Rows from block 5 of the image encoder of a small contrastive image-text model, named by matrix and row number. Rows with one number belong to one neuron. Each number is 128 + 32 x the weight over its row's rms, rounded and kept within 0 to 255. All counts start at 0. Numbers have three digits each.
After each neuron's rows are labels from the 100 images, of 14976, where the neuron reaches its highest value: "top examples" is what is common among them; "lies over" is the class under the peak. Only what is clearly more common there than usual is listed. The data: made-up ball-and-stick molecule models.
# fc1: MLP up (encoder.blocks.5.mlp.fc1.weight, 320x160), inputs 108-159
# fc2: MLP down (encoder.blocks.5.mlp.fc2.weight, 160x320, transposed), outputs 108-159

fc1.247:069177090124108113164113148109142130145128056065140143202157151105087167180100079114157089168174111153121118132124069133143120156099147149163207094165101138
fc2.247:153134188089167107120130130141144104038117138181099130116075115152148135104146164146061197090114111126149147124115221158083128135120154126135101149129200154
top examples: blue ball; small balls on sticks; balls: twelve
lies over: stick

fc1.210:100150205131063134143121146079132124121172121051094100148115099110170074168143167104110149104136156144113120116136112128186074141184113078137079100085133183
fc2.210:140087095115125156156126134099146145130153084181130139080107097165110155147110114140053098136121148127121128110152157170136164071132143144127182160136195133
top examples: blue ball; balls and sticks
lies over: blue ball

fc1.46:121125178106099159132092146067111143169124115153167186185118099106102157143100150113171078154066121156160150123076148144172141138165133146110133074148090136
fc2.46:203181132152147112131138121177124103105091143099119123141141115184111124173083111153114155175165102127084065137117153117123104112088098149123129118122134139
top examples: small balls on sticks; dark backdrop; balls: twelve; balls: eleven
lies over: red ball; grey ball

fc1.21:123088192119111098115122131115125123178201185088139078085143132161119135114128143144180125133153139157121128190095104101123127155122161130170127131087157129
fc2.21:119179059125140151123117048175181126170043098151151147129150129098150119186147142116116136099136121127135150110079122102105107131142111118191129165145101121
top examples: small balls on sticks
lies over: grey ball

fc1.121:148168157107163053160144136159020141163120124092139162123069122095135109059111109106128119105144123105184152172040161114124197091132172146120183208093076156
fc2.121:150078089108078178077111162111172127118132127146138097107211115144152103186128149164132189108132138144105073150177095168150053146154100141096112119105124106
top examples: dark backdrop
lies over: white ball

fc1.152:150133179151136100108123162171143075107168073173142146094122119075067128156079147115223131123133163108085113077138122079118130173106140122156127139146150118
fc2.152:155180107162155120127151066121154122149063166120106141150129169105121123068161071136158113112114138145216105138146140138114108099159082143147140118162100130
top examples: small balls on sticks
lies over: grey ball

fc1.222:134114156133183118166132165136134122138176149122152106140109139119144103192097115093099096128118129099154169101090119147109107107092105159104129163169144072
fc2.222:115167192126101113068095139080151102121104125134080164161165052125140152130122128158148168124141167122187111145107133113191116131187160109131115108110158150
top examples: yellow ball
lies over: yellow ball

fc1.190:153143139157178025119163136140134137152128092143131119108116080102106137168119052119129070142117175147162102154140086116116132111116131088140132163171095152
fc2.190:131099125181142163131124123064151173068131208176206119160132140156177147067135186097177134172110092159177139150126121194131105170099082167099088126059147102
top examples: space-filling
lies over: white ball

fc1.3:113149127192150106117157172104153167106139145158147146100108110147187135094089169074135169156129123121087118156147127093182133097123129121117140109064080133
fc2.3:156129204071149174148055114110109117116113102112133130204142152158132159160145080174096102095075087112155109168077188177127131108104115120093131084163157143
top examples: red ball; space-filling
lies over: red ball

fc1.202:130127138163154077111105122137107204140130076137130119117092120117166151161130085112138163132109119119181129072141124123105119125200089071083090143074117124
fc2.202:109166165084131204077130126157152067118137154131089075124179109094081138108163086118159103056123132124076190177080148141138100155131105171133172110135102105
top examples: space-filling
lies over: grey ball

fc1.164:125125130156068132145110112092127102176142109188125138165095146127153156112198143167121184097074117232125182107130127105087063133127067076142065129086150146
fc2.164:146194151100152143106138118154134126076100139090138135147143169094141127112052123084141078067116168128126127145144178135113119070151157121122178112135135136
top examples: red ball; dark backdrop
lies over: red ball

fc1.284:162207087108094150154160129124151125129123154168193155142153185144117107129172128107065166176126102110160066115147119112159177132087118170135113140099122137
fc2.284:133138180194121138106161133164060152127163088088152152090168080067089143087088074107191144137119101136149158107157150072098148126133147174110140128146105147
top examples: purple ball
lies over: purple ball

fc1.200:076134080116136096136175115105129179145119117067139105131132169121119153149092125146050171112091160132115185151046131168141141133131051042220186145174125114
fc2.200:136097153126099082155127140071129176086100157164136152131125176108120138158063152159107070097114098208163153147156161154107120144114139077115121159106116124
top examples: blue ball; purple ball
lies over: blue ball

fc1.98:120088122137134147108136124126149176127145166141102084110153125193098118033161115114131166073103106155122088146100159096132190114142097134176100115073147137
fc2.98:137134175154113179192105116188097099135128118136111186131108171139146144139156130180159064144159108076128109157079105141125119139112170140102139154158179118
top examples: small balls on sticks; purple ball; balls: twelve; balls: eleven
lies over: red ball

fc1.71:184118141092151134081140077182106179129120132155094133138109133109152108162093037131138151095084200112109154105179119131130102135142198170123087150164083083
fc2.71:132124149099123088198127131082152102115135110116129140117110086172117119156181127174117115188135104092098142129076130101129119141138093117094155167119149133
top examples: space-filling
lies over: white ball

fc1.212:181133137051155103123128092062158160117141098094195119128148146151143131168118166143147176117170138120164104134111123125096137155138144112103110132140146133
fc2.212:087147130197097197142129145176140112157118144145101143116088094088140111097114133192129094100149092133088046081113138129175117088116057185121085092136124123
top examples: small balls on sticks
lies over: stick; white ball

fc1.50:178119131110190158122124127147117103120133085106087145138095092162055127136112133176114131072108138116154102070130165111089083122190094130151094119109128073
fc2.50:065058155138159136128092111140109085126071148121195131128155106125183173157132184054141121166112161141145094148092152069124098140095133120149133120154128152
top examples: red ball; small balls on sticks
lies over: red ball

fc1.314:109099114198105170159136106022111108118135138122109154145142103117090149108156134093169123108130094130113113104077099112149116104144134125140113135136111133
fc2.314:088135148047110086039131127229086140138087163117147133094094149150142124149144127166130104130099142125083138100142192120146135124109088191124163165088142067
top examples: space-filling
lies over: purple ball

fc1.178:175169109125118092131136105066177116175136152139200142180133136199098092112222169168102164118128079089122149136124087137120124138141104104097155113117134118
fc2.178:109201173139122150165171056159076119071121085148127109090105093175088175170049092148126076180166109079187064098065162112105135144093150179142105116098122133
top examples: purple ball; small balls on sticks; balls: twelve
lies over: purple ball

fc1.263:161142125077144171129078147133065090089131144127072134100133113125162152147094162089071065163105110119142105138133071136104110114127140178103124168178119149
fc2.263:120106102150120113077123194126141141134163111096181124088148123176102122114158162124126180196119189154080153084166120090116142137088060117173148118118112129
top examples: small balls on sticks
lies over: stick

fc1.196:107129130132179073186137105128132182158102098148104098102099164138146204137111132139091140165120084119124130123179177165077091103157139085113093076123109111
fc2.196:153155068139132120089151144201085086103142157084126128101133160146125118185118112082158127062106112102079122101118134129079133102153105155147155133133104107
top examples: space-filling
lies over: grey ball

fc1.135:116143149101070144065104088105106072174085121142086139133117152125181117085106159167133100100114099102061139157199200105175083152120118111102092132130100162
fc2.135:142128067086114139130157157123144119128055121068149106146073120174116184143123166125118124202119117136140140158091120094143051109121104148176106130119169129
top examples: red ball; balls and sticks
lies over: red ball

fc1.57:147146136116157121138112148104163082137127059140163128098077124137127180185115129102159138104079098153120111098171135076082218132074094113082131086109148129
fc2.57:100104113143136113120135135158095167180181147129126153119164091175174073107138117144094141081148114106169140127105122149152093130156146160134094184156115120
top examples: dark backdrop; balls: three
lies over: stick; red ball

fc1.134:112125119111102120076129168061161109183153090128103115077104091193061132102096121101108189138092104161103119177184097103099187111130101130136078126162075093
fc2.134:176113160097152171202123097134140097129099107146173190163150134146178149129175071109136106102109145090158163109146168124125095159139151092147138151095151163
top examples: red ball; space-filling
lies over: red ball

fc1.317:184120129136164183076111104173131140141143120076190123061133112107190127147167120163121071052113101098131099104079112176171126123125150110158074142111084104
fc2.317:100143155076070119130169129156164144132125115115119092133111131177134075129088173168138162161134087134141126080142155128115167146121084150102166060202109124
top examples: dark backdrop; small balls on sticks
lies over: grey ball

fc1.72:123207157078118069129139159125201173099136183130133152158123169102120118119126070103094122125084115193117165129119057156100137179133090094165149163126109143
fc2.72:053094127126115101117153134150121083125083091081147182153129150074086151176140148189104170170116102196127145115112123112134170070141120083180179067129162113
top examples: blue ball; branched; yellow ball; purple ball
lies over: blue ball

fc1.264:133126156106162090142138124159125143113135164094140144190096166100124117214157083104142081127057160169128111108120154098143131129123135164175199112126099150
fc2.264:107103128134128119104140123102137141092150064131107149138138090168156162073100141122132242175182130149157185127149092183143128023109156094074092084096174088
top examples: blue ball; space-filling; purple ball
lies over: blue ball

fc1.155:131045116123133120100125107140194133124036155076137130164132130106111096144119105156138158202119130161092166125150135167118155143146151152139134115153080171
fc2.155:143176106136183149177121151116090189135176112119115124145063122111104161134149130121145092120087096151152169093143144080175079103093131114115122129081182097
top examples: blue ball; dark backdrop; space-filling; purple ball
lies over: blue ball

fc1.26:115151075120137120171187112128129117137119145113089139145139184133063081124147102106081081113121151137167163107136094137075114139077095136101101057126094135
fc2.26:164101135152170141121150185143103110104175197165103143117093088101125113098161115171140206134127154092107084125117118094142137149084111171158132139149126093
top examples: space-filling; dark backdrop; balls: three; balls: four
lies over: grey ball

fc1.108:082124147134129193067138198083108184147126146123059173125150167129091125140116095198107129124130141091156147134119106112139111145122082152094098133177173177
fc2.108:170142116091105120157134083100162095100090157178112143118089112110125123094161140105129136128162184132117129125101173124178106133148104168139198105145121100
top examples: small balls on sticks; balls: three; balls: four
lies over: stick

fc1.70:126164128172167145179098096133138123097066104082161132176096133129170095118105092117063137152112151143156127162182074138141126082094141135133147098078120119
fc2.70:099104042121132137064150150132115120131154153152080117084093177101120148224103126124152133070130097112098120070068173105108091153184119138122099099141109108
top examples: dark backdrop; space-filling
lies over: blue ball

fc1.60:164125117110085136062128111124106060133054143151143149114117173150097106126130125115101124120144179104076117119107209090175064161161152143121134094168099192
fc2.60:105154115127164134227097160075204114136095123084107097137083130158101136116126108192149135130125147143096157102154128125096095138084087106177129117167134092
top examples: yellow ball; orange ball
lies over: red ball; orange ball

fc1.110:159066186163139117069076097197122178125109122157066161100069147104143123241127093057149152176093136121196121076119130105163146133136077124092154115124147098
fc2.110:112179093093145151149189113112163088155159147153173078105085072131128143058159077150146098037170142143112164172105096161148095147171080118143121116121133157
top examples: space-filling
lies over: green ball

fc1.120:115148105096090128106060077132111176106115078129181160134133118170108158121152154103131129109134120034108124126134129092171124102115101136118086167113107168
fc2.120:120080134145148180155118154137145080132105149143115082176122087118109127092130130191115143101116144188144119157140194138065108119150099097156123079112171081
top examples: red ball; branched; balls: twelve
lies over: red ball